From a checkpoint of a small image captioner.
Training: 13600 steps, batches of 128.
Data: trained on drawings of small networks of dots and links, 97500 training examples, 17.9 epochs.
Rows from block 3 of the text decoder, named by matrix and row number. Rows with one number belong to one neuron. Each number is 128 + 24 x the weight over the matrix's rms, rounded and kept within 0 to 255. All counts start at 0. Numbers have three digits each.
# gate: MLP gate (decoder.blocks.3.mlp.gate.weight, 768x256), inputs 86-171
# fc1: MLP up (decoder.blocks.3.mlp.fc1.weight, 768x256), inputs 86-171
# fc2: MLP down (decoder.blocks.3.mlp.fc2.weight, 256x768, transposed), outputs 86-171
gate.37:119125148126097117120143104140111118098146124147123155094130178112138100153139115166106124149150128105127135114147127131140107089083143152118119163114135139100115125143143142148117117123142088109123138136118136115094093130144159112105112140095117130126140123
fc1.37:118138122152104096118147097089077170115143140155105150116138150148149123144125093194116119156139121103134108105144133114110128081072135127119096140122157144125106129156146130139116116124127078103129136134124136112116103125124154115140112107068133145120139113
fc2.37:163082135142121151108114144080163088129115161116166121156084092091103128147145181074161157134112102123117141118112114128098123125160105120151111124137124113136168157109106125095110144136162151107115144165124119135109121136131107144159151150162106087104087113
gate.38:038239199105119091151109197080050216061098102122080126122145118145167122072120144245116101098131185089078147098102100128095152105100118059201084143121173064173049209187163093162094128158144122127113101102170143109153079137137172107138102169094120168162174164
fc1.38:079155021118135079107055192119176127148098094088136090128146115151234164133132117121205083027055133161090117099060119255157011119138126172072161154167084172126083133167179116156115063182138208149150237102117007149060248137123120225193086055169168156107107176
fc2.38:135255098147113175161053130114117095206137094035138126126108106113031062157115128094151137176196171123099162124083156176163196079095082128186149083183145141132135151146085072096096126062213092112222072175167118076117080138222158099156158167144102101093160097
gate.39:136130092126140085113159158108147104115145108132145089128122109105142154142162150128161120129127130150134166130113109130120092125113127126131094122117128121121151123125171130157128128156110133122147128142109109141114107138140125120155120143130133112122102138
fc1.39:151026113137104101140165157124155120161138146138156082133104133105111127177151113117103116149129105155151169156141133139104150176115140171153127099108125161137166124051123120152138152128100152132133143130120141138117127103122112115143147126131121126121123128
fc2.39:119009134128127104099084140100094137101098120113119146136122118124113110109100159113131149130111131120100103136160095118130091119152119121135133171146133121142113129126142142124129114162135101132101110134151110140145114127107141142118150148116151148116134147
gate.40:108089103132088104136163125069106151134103135090124117131156110134143140137120083148075126121064132155138135146103112131129140132163119117129167130121104182123119120098108143141143128137101114155157144136126121123126160089113130161117160079142132137198132147
fc1.40:138090083139159160136120107158165089152127156118172095120127124099138136182156133114162108109143131116153124149116147144138114143137118163088152123127099121088147113149117154112132124115121164147138154143110108134094136128119135129160130150156123130095112142
fc2.40:117146087141131126124139112147147169146124098154122108115182201138166123133112114122074124128131123144133088162107162127144149157137152145110161125064096103097137112135135125131148110121102124131127125098130141125157152118120134137093121095138144142132137143
gate.41:141133113129136165143138145137164129117112129158117050089113169115139136140104104133101090137130135117163165112164145135098101132118170149113142138129140114156117093138114158161146151107087123097132120161110134153154100139126130132140129117112115110154115130
fc1.41:072114106130129137118109127117134132120116127105155147149130122135154149136146137084106138107118122122127132144109138132138136116180134120135130145149112128101089140129134108114127112118142132167112157104144138142102159148127126164116126121156146134120127158
fc2.41:110047149172146115125136099127113161099136100137121099111188163140173133102115112159083146104110156135133128166167140106134114120124148166137127151103088107143109103147154113172147116140103114135097144104095129140169131114112152114087117118118153158133133130
gate.42:130158122119125119189147141026101201165094087076063083131151086161103139186085202187166199153085172159136120053074078131150144059152116088159074099161116116134084146152107070119133128165083059160182115082163095113092056135188197125098113123111145086104102154
fc1.42:140096108255080108084209135038135109102183137202093160181197141145119149079147109107121110090135131132195139177159140108069090076129112131100093107137066148174181106035145130071172131104072112037083078135063132168137131142130221193152100105118162115088111113
fc2.42:133202101141174130175143094200172050119117073105162191087128138073187236132194028102080065101169117091081103148092195143168078195068141166106119179043097091113132154168141139133145085125100160185147145065098107132248172083053044144116122093122146171163086198
gate.43:128139125126130121123132138161099125111136114139133118130148126129148141152115095127130115127123138132134130128145137123147164145115143143123140122124103113123102123120130127141147117104109133157137128135112121135155136144128102138116131108116117137156116141
fc1.43:132117138134133133133138140110148126120147116124108138151132112144114119119116123132152128113110140141126128125154127128117112119140104127132115113151124137146146143134144118122115117124148134141140133124117123132146143129133129138115113150138129130129118100
fc2.43:103152120139102101135125114120120141141121105125113145126133127150126124106121107118133113125134142135113114124130138131146109133097124129105132153154142152132133122131148108130126112128128129124133112125148151128143136107133142117137102124102132136148133138
gate.44:117131123144118140128145122108119138126131142117112143123130132147132125141108141139119137123123126131133142122134121140144131116155130135119140135143148119127125142121133133122119127125142135118130118125123129131122123122131132112139129096142130128119126126
fc1.44:146140151116116127123132128112126113115150131121127130133127110111122139132123147118137122145133105121121131122133132125119123130119116134138126103130147145131129134122110130125121137129102131128123116159118139124124121123119138144118122139128115127139119096
fc2.44:125138137129127124127123121123125127129130136121142130123123128134135144122137139136125129122114111123140127134128123116107122118131122131124129100146141131135130136135120134103130124119138139113101132136137121126127130141141116124130134141120113124120121127
gate.45:127136142123151113130116102120105130131109139143141133124123130124133134108135123135133140129136116133136122142128121124117112112147130137144153150149133108152098121127121124119131117126124121145131123115131113122140130123129122145115130130125116138136136109
fc1.45:124131120125110143116128133086135125133138119131109115123132120133124136144117107108120129117141116122132129126120144146130144129114134113113131130140146132110150135107113127143143141126137116130148137124127143125126129130144107115129137135148126117131115127
fc2.45:127137099116112112106155118118135125121137127134095108136135119134123129148122120153129116123125127145132125124144141129137146132111116144115151110111116142131131133125149106136125117111117126151143136131122120126142125107127124124136144109144139130131126147
gate.46:143145087150115123101149137097115139126118120156116118160146129130137148147147136113097139138149148126137121148118108132113087086110075109110092131120109124103152119105149158099133129152101098070120065156126164133118100145137164138134109123123143076106103098
fc1.46:119155135129103096171122121141079163129112120123095122113115136131133112112119105174131117152143115128135148121141123134114158172105146139172098109124138158155119139104153085136110136123098109132132138111170119150172128114112082153111152115081118166140137148
fc2.46:148123095125130130155163120148118137146135120149116129100194205139160139104159096133103126132162125153147077149132207124151155169114145141140138124078109118088134097110130124128137115115108151073133119126081169120149163119173150128078112077110126133132145125
gate.47:146121104122123136130124138044186131160146101127099154106135107167122116136137146108149147085139147142104134120091092136121092089191116091129113133167112132104158166102117115129181141146123095126141080118131132123121113118154155147153070140153187111132130151
fc1.47:148109123154132082141157157175100113116151119136105098128112160141119137139147089163130091162103109147135132155158129152087141129038144127135103104114136156110132110136169136133138136113126133113124145166128113122130137123134095119129137115080111144129127133
fc2.47:071123146097124103148157113127083173112112095122104128116196141160158159089117086167101139136128146155148089134134174104179176148112159129114128160091113099121110103139169109136126092103092099128108116103113132110159140100130117093093112080073152188168143170
gate.48:095127103104156143106100112174107139141082124111147120110139160122155124136110131134108113123149149123137122121110130137193107128128141132083150143126139124123130137136133134121096103109159097152104129134137124110112126126109121134129154107114146162132118137
fc1.48:106117171108128116122118088109114159127109143089107170153099112144115090096126131135099167128153132105101110100117084098136134127139107126145126149137147111150091138123099127094124121140124098155104104135176131113138138132117131123099140153096123134138129135
fc2.48:096078128109131118129099142116113153114109118128130159108133124137143135122131141152106149133136138132116103108155109119121104138142154121144123152144160115145112118118132165147121122143119133135125118098190115141155131130103132124131142138067115149147142145
gate.49:130131151108092138134135110090086128139126109106109150133124095139120165112150156146112137140146124119121121084122092120123116126142117137130115121117137121152140130107116119107130127145098096108134124130137143129133103128129137131130124122127120115124128111
fc1.49:138121157104120135089119087084142147131145112120132154127156105131126157100123161099130160130129141110124118079097096110117091122189112137137124118162134122159124139139097119113144144142075117127122115110133117122107132107123144136123117144149158118116131095
fc2.49:149168141124134138132115136127109097118143141084125129142095080136130115120126139110133136114129121089120118124100105136127107060153099139130121120158153132142133123117114108096110151146172110106136117158147121142131087162128152139154120151131124103105139105
gate.50:159097168122191114154182138131118111128152156185140131144114151114134146123148128091081125145104126118145152149159153127089150176119144143135181135115132070153136082069148152173196162122122123107101154127132141132176104092095085107109176141080110096139115089
fc1.50:155113165059159133109138139134135121119114154132145132114115147098122152092126150067084129145137140098109156142110122088121165181190153106131159111152173131129170140089097163140134168121133115097078149155135166111142109116122088105120174141141086123128134113
fc2.50:170125167106151133130161145173139068125137156136129144133104097116104167135161142129076154153134106091108183163103113109077117154117127133144132109116108130126141133111119146153126166144104138109116111127088117171156127115115098157111171113107113095138083085
gate.51:142165119115144135113143144145121139122126095111139123119127097130155140108134179156136132120127129124139131124096126111093103124174106115109143108139108132135123113121140155148130107191085157129135123096141138182118135114123131152140109114132121098125127136
fc1.51:107093120121157143136108127137168124128147152131120088100139151110128158150149125094119153115132112110153125140154153130138127150134159155119152146121118113115127118111115140137153121115105124157121137107154111135154109105095144121121146134142119125121105121
fc2.51:109090122119131107125124110142138136085112117158148127111159162105153174153122117127102113110125120110115129143138169130153102152135131144116114169098124114135099133166153135153116116141111126146097141095076113152171142111099120143112121118114162148138105165
gate.52:101107113133127118113114123137130130121132138135129122122129128122118126141150116122125126124131125140142123123129143130147154140141146144136129130135125150123096128120130124147115128105121127145141135130127113122128128123124154123129141103143139146123116126
fc1.52:129128108148117150121139130144122126120127134126153138134124137138131137117113116130121140114133154119131112125122142131135118125144133117116132139130116120132141135145135124134115123127122141130120132134137149118121135116139139118127132139151127128143148118
fc2.52:137113129116126134113142122121130138131144127142118119122146136107142135124131110135120113128116130115142118127140124119145113127132138132133131131123145120136143127117131138137123132135128124133114127109103102122149134132124110134122139129131113122130125130
gate.53:185085152110119142158151160145131113154136169153135103101087146131097144137139165123104121188121112155146157151148108105130151199121168121142121113119139121107148119079098134165144150144122100109128132167123154155128088103144106132139166154139081132108124140
fc1.53:124134155115153157110132091158143128106143119139124120125140147100118121082138118124072139122113081125129132104172153111119144163136126154104161145143128091163164115131103133159175135131133112098107147124150151124175140121099091127099178135138105120142097087
fc2.53:178173132142141135168132124187145062147169123142124169120112109103116173112160093113105104149144110110112121134140149122126134173126122136126135126112129149145157136150113129126126138101127147131126093119051136132163131123131117137112125127153107108145081107
gate.54:095146114094151127117112130116123134127102158118129117117104118125116123124114146118099145159136137138128136092118108100141137139130113134146106135138157088142125126144097107110099133141111119136142119133142143125137109107130140114138137131127106128125131130
fc1.54:146166106122130120129121145154106119155141148165108132125108152138146107125102105132128093129124161110124156139162148102147135114087130124165139136146178176129134152137149110169103136120153134118140109113136114155153128110149134150153114136125119112131132138
fc2.54:130155134110140151131139131144124128117133113140148110110125127113118135132129127115134131134135116145156155144109118124126158141117131125116127114135132113114141136122126156156117139131107119113128122127105129117113125125129105126143133121126118136126117126
gate.55:138125141129142108113106138140120126133138144129137116104099141122131142137115137127155145133125116125127142131125127124117143135138136116118148127133135123117112132134110139134126118149131131149129121129135114129144133125140126137128147126119126129146123126
fc1.55:131110159127151132118140131115134134121131131135128120122129127127147118137144144118110135122121149123121129153125122114112106126154122144127128108131111094121124113143131159112143142116111129135123141114143133139144141121125123128129124114132128102121115128
fc2.55:108133127115136119127129125132127083136135138122135118109130105103115131136129125104092120121123129105143126114107125120128134134144130134139116135140132123132126135115122131135111122135146145130126113144125122142139137126110118131129144132135101131126118138
gate.56:156138116132112124127161144102164109130144141137108151096135113143115132132143122117141138133130141129127158123134113143111098138121143131128112133118133141108138131122124116135128145109143114121144094121123138112126107101153140120152123148143126117136135108
fc1.56:105129149110142117123106134140131112113129148146120133102116125113128120133142116135101130136106100104144144116159106110125163149126145147116151139122142132137134102118101123136124139121128115126132114133133129130147121107117120121107163127139117144122129100
fc2.56:140125130172142121135127116140159120139131119112111163146104115127143128129120113099167100126121126125096121112145130148102074139127087109121150125146136120138139131145146127141148135117147145132141135107126131123134137137143119166139128137143130094143142114
gate.57:150117085166133127143139142142176097142117113133167101124140106117159117160136126099140101111128125133138123152140144154103150149134109139135134114117126131134145131117123132142127139140131162118143147167119117148143150145120120123148140112141137095142125121
fc1.57:097123169143089106127145113120145147112155146159106154102160124152108129112141124127107118101087110124144137128153118115133109127149144119129162173154140110131109119094137148168138102136118091113110131110117137112141135096112138144100127142103142137126116130
fc2.57:107140086142133129134139145145140137140129094125120124120144126143154125123137114117132096105109150150125106138140151159136104147105133125112122111069116139135145123131154127145149111111128149126139143102125096138144147163121130143146108098136179138136124141
gate.58:105156148129118117134104122158108133103129118140125131096149129120140145127130123147104126142118123122124128117127136108150145132110146140143107144122149119130109103126125115133114110128144090121136112105114119127165106131147121120112140126097097144132116131
fc1.58:164098137123110140121157123145138133107146146127119136113133173100108105141141113144109138141164118111124134159147152115118152123106148172129164136104137145114161127130130147135144112109120169139120105130126136141132105108128118072110158130113113143145137149
fc2.58:129082142133138120124134153088127125105124142146107138153125093133114123139125137146136148129118126133139146125143120130126126128140139129126129123136116148124143119123136138141146128140140132113123132161123122129107119145136139114127151134121119114120115120
gate.59:114115100099124132133119142136135146121127124129145120115124152124135116144124120128152112113138130134137127120112128137147112128120132134138137128118127131115128143142120100145116119110134144136143154111121120113115133137112126106144137136132128132137144142
fc1.59:124144092114134131139124127142143108129119128128128102107134138119141120148113133136133140106132148136127129126139162134146125124113137145133123118131119119139111103126119108132119112111132135129156136136127138127115111137130142115133125136116153129121139145
fc2.59:145147148113131123134132125122118123125130119116131134132103113118122130135131139113123124144140133122122149142121126127120149121139108126147126125145128132114124139123121102105135143110153133114154113135131140115108134137145125108142129148151104116109140121
gate.60:135154130137136053120168149173120122169113135188150160162167114162151172063116083113125100125061161132136134119121131117137173166104112104184074116089123120174117142099141110111112140163121148129123169140078165128203186115083096156112119112088159176178116080
fc1.60:168111109174104138112186142117182115153131118186207120162171112124132157096150096087170115086053144124150111137149123128137130134166109104144112117135099169162144162126115128116173138136091196101120195159065126139157214117114129166146092092185167104138104092
fc2.60:097198089140146165124121157052125131123108172098105104141069071128082092198063122067158144179118165146145115088098121176129174065103121087118117111214178145118131115134151105161136127075159093095187148196162146053103089179135146090166145139149153104104135104
gate.61:116137092137127121164148113142061140140116101091128136139179116177151139182121097179108135139094159148146106122108146156152177111097142110134136113106087133099085098115160103124175106141069165163157098093138115105151140085118120145117127086071170144164132145
fc1.61:165121107111108096110146135189133092124159125178179115093135166134143186127160054125117072137075099126130166176171149124124139176080165177131182130081095142117172098120168186168114091092132157135129165135076116156161189081088074169135149106120144149156110132
fc2.61:176056138188108121108154153124153133119115154140147141180124074117088156132145177088118115162096114146126155163127086117108120122134119087120096091119110115102155168096098143115158155147123164085115142171131127117070137178110108157175116130132138109125091120
gate.62:169106089149132124162153134103149102152156124156133123090116119111113128155136101132144087097097116163166146161162141135106128108132143140144157100117096195088110092073167116134150098146121144148162125100093114167123119127120135120137149079141143103100094132
fc1.62:119140109175172115132137084123164122131101135168138166123145149116126156096117105107103130125121107110137110123164152116147095134138142158120142139130112116114096102143122157135141112105165129176127118099126112151139147118104165137130151094128151143122123120
fc2.62:120227102167147154168120152164160084180168105150143111131145083102141176107134102122150094074124130119139144098112175160084125136141158142102123110113124128154129133134122124150157141125133161125137136105058102136149120131127105130155082118159127089126089124
gate.63:116113171139092132106132114099089150127127118122123147126139151131147132122144146140116127112128120112117109121099120133106140109119116124150126132160145121163113127117133137133120132148097120103131124123146135129141137125121146132125134110123134141130125106
fc1.63:129132098115150136146106139181123098148111142114148113112115138133119130134133110118163099127133133137111142145109132151141156134120144130125142120116122138109121113113108120155111114139151130133140129135134142119139131134132116132136128124127144139118121129
fc2.63:083122133120117122125118121133134157110148116130116157118138129123133127112143133146140138122103139120138111098177149118131114134132153105136129147126118141151130126111138131122134105122122137177127140083123115123147143131120127136105122137133127144135124110
gate.64:110076172167140143074129128069145131132111144127123162127133117128139135111124154104131147083106121113116117110166096103112092097169114138119158139179134122150126128116109131119124145145107133147124128122144116111144145156133177147124112123142142115121112106
fc1.64:139119147101114136130185151067111145149116146124110167120141098141119129136125176105132179124155166117110142121110103110104108117157093078111119110130152117139128133139109118134151121158099105145114090116151149108152073131152135129154104143134129088139117098
fc2.64:161129137154146131128112113138144090132150148160144145159079093104115117137136161080123124121156101072115159120129123124097087106121114123135118118157114131125129137116108141104132157146148111093121103150112139129116100142131135152161114155165098096076121105
gate.65:186072136113110111102121123073166118126161138151126152119086141116103113125137116119118131123125094108118156131165077105073070135126129153140139131134149136134173179083128167136153135140130139116099144163090134136117127106156142135117142160182095115094123107
fc1.65:118093102166130120110101127202137122133144100126142104135107182121145109117137099152145095123109085092122130135133140148115125155073129170145119109144140145120123134141136154102128130094128157120119152112116105151102126122132127130121121134099110144101169103
fc2.65:123139138107107114111139130130136133127127084123114151140160135144148125141132124165128139106123139129120090118158127133146137163127124146141161125121130119130105135139116105127134099122106147150128118079149105124159157110142125112091148135142130182150127147
gate.66:164134136122131134139147145156138152167134120147124130105117166103127106113117108141118084142145108141128155150152126113103139102100153117159163137140134153126151139123151097131133093111151142090137134146102120159113135122125103145147134162112121164171125132
fc1.66:113124138119125096133147119092154111121141135102127148138099121131125130154141145102129170153128153114092138094093119139094097152128094108127107096133146135121135134118104175117133141147128109156111120130152151124133099108141134122143127139161140090091118125
fc2.66:104163092092145165124143123152127148136132124107125105105150138135135155120109145162087132124111147140149120116134144117156140128123149151120139112101126133117137120163118141168132117126095128124150127091133132132166142116108126107128141083103146144146132138
gate.67:128122106118120131156130143127142122128153124115133116116124132123140124135149122122137118124124129128147137127131129137147143126125143127128144111120139128127132113107115114135135116125104131142133136141115129145148143128144123132125130111141149133122138139
fc1.67:137118125138142109137129154142116130134127125148128123116133138125118128152141121114150126117104129125147114125146156133098113125134125121144132115132118132136120102112150124137134139130119120131126116126099130147115143131141118136125123137133118094104126131
fc2.67:128134122128130158108108125135115130127134132137126122125131127127133126141122128139120147146126130138133133129133139139137127130132132133112128133139138130126122122148143150116117126139121114137126134124133128140145140119120126128123142138121135140130119131
gate.68:091167155109142158104093134135092154105089118127118072107113149125138115115079160125118115130130154105137145099108126109112115100113133163088136131153157118140114120158123129128122147132114117106112098125141147145156100136127135112114130118093122131176168176
fc1.68:126161188130151117127158113125134117098145125167110116139105147124125152073128102119127126142124140126132136150135134103083079124165120128131125128119141102171127089150127186118128141132138135112102091129097138141156121145116121137125121163117126129158140109
fc2.68:144238087148130112141111143182077067137090127131133180148125093118132151101125137077106136139160137109115128105087122099109092140123124097133100129124108086118126109096110167109148117141119128105121098132148155118120139143131132145164097084106118099136107130
gate.69:104161138112124158134133124120112134123133127119101140103143138119132115122117122143124139124142128106151119107125131097146124123146118147112137143129127124121128129128120134128131123118119121147106112107125107122133116117117138124110127127131115155135154134
fc1.69:137100100137119119121127159125155122123129130138119090127132113131118143147123130127119110102111135134146125111128120129101125111134124124128117129134108139136120128122110109141131142133137123123146155114134113104105132128143134119134121128151141134134131143
fc2.69:128161095108141137113138131119145094151134132114128118126142132135143143136138119125141118118128127133109114143125124133140126106114116144143135104134124105129125146139137123103111108131136174117147132124117098141135128119156133141127117132173111126144126139
gate.70:124136128110095167135138119077155150126143120099107159113129140114112123167154146094120166133142111130137112149114136105114151119186141105111150134169111155123131165137101121139143132128138121117129115130139100111123103105124180113107132153160104091121150120
fc1.70:099125162141083145127130117101127133116127088121085174125135113147113120133149140141113160119154118126119125107118128111118121089158120118138118154176109140132134130127113104116134124126135111113120131114145136135101104124135175130115125135151113108120135116
fc2.70:143092111151109141115112135144163093128162150126120154140120104111099123144161166105172123105110122131125140119138148125114095130131096128143114148149106147143137136116108126146133127139123142137150141143123121145086125128127143146135109157171104097088099103
gate.71:113142149129112108138127098149099125137117117138116151155128123135120156072126094122083142121115121132136105134138139104139126135124121114108123144111073095130131107095122125121146112124086131135109108099133119136183160110090079154103138090074157145150105119
fc1.71:155108143121137130135158144154148117136124143147133127131107147115122155132137107120129106131094109124140158193171145097111136165122147146147182159129113153108155115091131155146113093132118144179117148111120088155158139070106105122101182108121135139152101142
fc2.71:160105162139088147122153135123158100142166182129112179144118109110079155123135147115108120144131114097132158146145089113095167120118109113140106083140108143147165170091084124101130161152133151086105102170091130138120096108124099142125122140126126111115087094
gate.72:118169132109096126150123124159064150161076138117127158151145090167144114123130149172050120178152158159089097132114113130172169126075112079131151105099112099124160148115083113123082131148110108133137097105161171087128116092115112121118137113083141144155137141
fc1.72:124147132143117172164163133154041116138103106147144151134148140154085109085122086135077113156148114160099135171136131129124151181073126092162137142135113129144179101111147142161124124136144085089140104159161175140165138107112082102136149151092123124145123131
fc2.72:158118118155138173125133098108110112124094184101160103133166118087101131136124143110097134190147112125125178165116110134100159157100141115149119111150130092129138131128087165160163138090141143087125117170113140107089153139147130150154140107136105080115116125
gate.73:151085131131151122124138140133157104124142140138116115143109120106122132161132165118127110130105122151139133156147143099133151127139144138123136121138111139115148149125133138138133145130145171150131129142128129120141108104129104140131170153136113101121123123
fc1.73:131067118132166116145118132128148111156133161137144119140126122121115167155133157100122134143116117141147133120146139116141145143147144121119135117110139132130113099104138136151118124145111130137128136144122130122130122127118131161135141137156136120128116120
fc2.73:164090148097112121101116144096096108132102157101137092154097120111099093135120176109133165146135126127122133149131095131131156126135114122151135115180143114119125150131099135121119160134157124125137138153176133145100111139129118127137146149164114123109135110
gate.74:147082083118111142140150130108148104144096159144150117091117130135102125152145127093105122154137135157147150152124132157142152145130124116122106120092111134073162111071114123180144137129147099104147089121143151140131097133127139103177150106123151073109114119
fc1.74:108096124144138106115125112107133126119103122133120125123143129106141144118119109136122107130128114136159111110116117126140114111123119150129097134127137141119089127131146108112100107139130138154139099128116119147111102140131155136130136108105127135123139127
fc2.74:101122100143113103144136151121140100114121115133120164157105110125136142104131139105153138090125137120118116128128117137149092120127129138112113144165147145134148144135147117128111140149120130112123120145125149137122114152118140157151086130111130126129105118
gate.75:136143137119138099134141128136123122128127103133120133126123130142140139128125111150126104125121125135128118120145128120097125139083128138132104103124150118129133108153139123109129120133131119109136106139122131147146135119117138138129126110085126132134117130
fc1.75:139114117135132142112131103090136128137108137107154117133136116102131150149112141102138148103109138127114109122132108162141122117149124102126142130115114115114096136143146147139146131115128113144121135140127132116125131150135134120141117114155146114112129125
fc2.75:092172132121125151148146120127118151132160120107099125133138135144144135118124123153134138126132142111132126097149172132155128133123156139132131123113119137128099108152130122160129099109111132146129110092131125124156134111126128108109135123115153134149122135
gate.76:095134142125142120124123108115106147123106142121109112133141112130133141149121140142112147147131141106136101115116114136146139122108110115127088121126133110111134122142094122102128106131104109155143111116148126127132108123119147115121150095111122118130134126
fc1.76:160116125150144134130120147143148103129126127127126110139136155132134130113131105125152130108118107134120124129155175116154151141154125149120147145117101128149126130114123136123133156103141175152126142119112121128124156112132120127124126117152116170136130122
fc2.76:126137132131113151137130126132110142112131135123111122118153172123130129143123127126115159148156128150129119134095130128147140143139147122141142125079136120111117128121133136135141137125109115101125111126151145125137134143135145111104131124130135142115128124
gate.77:119122150102129127131128127127111146124129116133128148120128139120114110120119135137108133139133141125148129132153137117154123118156168140121135137131130130118099110136132127125122120127141121110131126152128143145117118134101139131116116114097111126129121126
fc1.77:142146127130135109133158137132076145125156141128079163117158147144111123112126149156104091164137137134113139144150136109119158106130125138141104133129133138117144141129164128117128114141126112128115126116099132144160119145128151139125118131095125121147116133
fc2.77:154099134108124113137132131085131098132143133144144129173122099139123146132126160107109118125115119141141125122133109118130099130139107147125117135143138135142146121115124159147114139146149144130107132143125131127105128126121113133132130150154118110132106119
gate.78:141101151162129097123164113096141141115129139115119117135172102136140166125120116152117088126055124132141098138162119116124110166104122128130157152129094115159131096115149161125170122146091132146103157111115123107144165097099101169104143094088148140153114087
fc1.78:095144098096139156141113154129120118151134142120125121126114130134096106130125171105155149144159163144102135105099127116169149111150111094137080116134197131110134151138116080131113139109165095138150102141146142132113105159160132094174106153136103097092158152
fc2.78:101130119126099121155158104151104160136143072118075144089164169137154107094122065161128127099121128144115093111180159127173131128136132112119139174131140135170119133159114100149126097112101120142152096068129100121223156090132138115101121137101142152157169152
gate.79:168133067142088110195153141168099112230172136131120133174167079190127176111139102135120105199116156188143116138119134129150150126089145063200057078070092166117146115111144076086094101167110109110151063113095140144135129107140127139163141079083188098121109129
fc1.79:082146158165197129057084120079173136069089118129085117175138136159166086098094186112183133034092130100090102074114078150088058083206048151059129124170149082159065122138117142096152139160157130105093145128151117093077111220152215182152071154161135205108144154
fc2.79:057078103101114098118104142118153155105095058121116135118119131148187139142124144160155145082102159137124066113143101137184093144140126196114118151110151152148100119184155107137106093155102117190133146078144080144166131125101124109108133126102169179133137186
gate.80:255082193096079154216126140163173102209216096195074125074084186123037089059133130092173116190096123200123135100147160130024085141137224078169189100114119146166184132112127150121145179092151117071115102140015158177147049133179092117122126165146146126069166134
fc1.80:106110078122108129098131168058184100144099183055179111162179069116150125212143175124161168091106150122104090117088086159165163159172021125116053112160132169074109143104083045129063118154089144175195155120175077117054171114144180087176121103216152115104121120
fc2.80:009206155134131129154119094111107228097105100141159086143175097138183166109106136180109167098000080130171091060079114118117193186137166098109116177134131084143038089176101175212142096138076120181078242062139027117124185063090154155044093090115170143131134167
gate.81:139123117120112164149129140095106147124150132107125143123167117149101132137120138102117153135128117140112114132117100122148139095140138109103123128136109121082152130104123127114151127115111129124126118117134127104106116129130155113108092111149147131148117127
fc1.81:112141141102118118125119116145125122128114149134136120144122105135139140120122124156106134126116128124140123114137125104135136119134135118137096139138143133132105141140128113116107126124129135146130128128129122152116128108134148112117142142141135144136121105
fc2.81:110151109132119143137119136117125130153144107115094135138136131155118118108112124115124110137140144143124117103142148139142136125125137114125129134144119127120112147121147102127126098118131125132147107127149146124111128133151129124133120129126157147120150149
gate.82:129104141130142138121103110120142105115144120116141136118132122122110121146148145108158143147132112136136113131144136124115119157163152123143149121137125109129127137123121150126141141157130130113127132134117130144152121132134124142108137133140105127117133113
fc1.82:141130154120139136127129133108118120134130133116124150127109120125126114120115139158106141136145108138145137125117093117120153137112138143144108134116158142129137115109137131132119153144151113133125137126134121122121100117132116118120129140139117135120126130
fc2.82:142132139137130121130118157128110152152127137098138127144118102141135112130127167112134130125128131116103146134105117132124133106136120115140127104139126131139129124129131134116122154143146121137116138139157146120116125154122125111140107136131128114132124128
gate.83:126115113119130131121121152109136126137134113115132127129110136110100125148135135128111134128144129140121131132138122150104139114136133134141123130130138148130149129113109121138128128137139127121126117129142106126128119122128130120130124136127127126125120123
fc1.83:108117123138116119136129117127139127126138138114145120145142122110152115113121115125137123112118101112138111129134135140141121137124128134128140128127126119130115108133140149139122122139120136140129126127136119121154140142118113134139125131122125130133134124
fc2.83:120148119133128122142128132144137119130137121126115125109138135132143136128138124128130111126141119131127118134129139143117119134115129121123129137120137128119138131122130107126132115133124130128142121126129132138134123116136111124139117109109134126117118140
gate.84:099178159165084064093127127175052159136114083120110209136167127151160109106137108200170090129217181093086113136108114161118097058046106092147069115113142130151122152145205088093115112152104108076100081137140186048130143184163097146131045131058099159168159151
fc1.84:157141164119100091103147139079111143125138102131131170191092044133106157108171183089147163119158159125096108122040085111087065139154072083151061117120107127150147181106118163055118132235124098109115104111129158077106088134126123149133095169168112088093090089
fc2.84:071250125091143160166120093183083129139121099101105116066186185151174144085119084182042102109174163091148135138087219094178176120081158171126115151119143088117074095179140126148117091112091099147108104080160171117184131094139142077091082098101113148197151160
gate.85:102124132118112148136121123108110138117123141125133137125126109144114143159116119134122151136140133126133110113137133113142134123137124132121124142129145113111131125138132133148134125134124110128121128122127126102119131108136134125139132122103127142117134128
fc1.85:123141120120117142147142155114121112105152124103121146112123128139133093147138142120108147148130136121122148118126089143136123138118123105123087106125149138114136149116132097151121158129120104117138124149156134108107113134151140115141123135120118089123156119
fc2.85:117135127142116122131117121141152094119134118125141129148097117125130152121141124119151104109117107125124135103140126143105102128118107139118125140137116145143141128106147138124118120118129162141126132128085106153130140108117116149136114119122120118106107124
gate.86:145115081114154108111151107135142124127112152133182120126140119105147159143118087091119122126107111146145113148149154106154114150157159133111141139099119129088138115114131146163135111117137139177139161120124113151151156114097117124134136081142133117114106123
fc1.86:144139070127133135131135122144133133134146140125131126113135144130104101147143110125119118128163130135115119136137139138133124129118123130137122129131130155101170146121151111130117130107158108143117121135111137132110129149138120094146124125112132118126133124
fc2.86:143137111129125134135125133127135122158130101093126143113117136126140109121133116151144124117137124129108126112115127155141125122136115118133146127137130137133111149138137092127135129118148133126142134123133116121135128146132135142131107141151132137109149141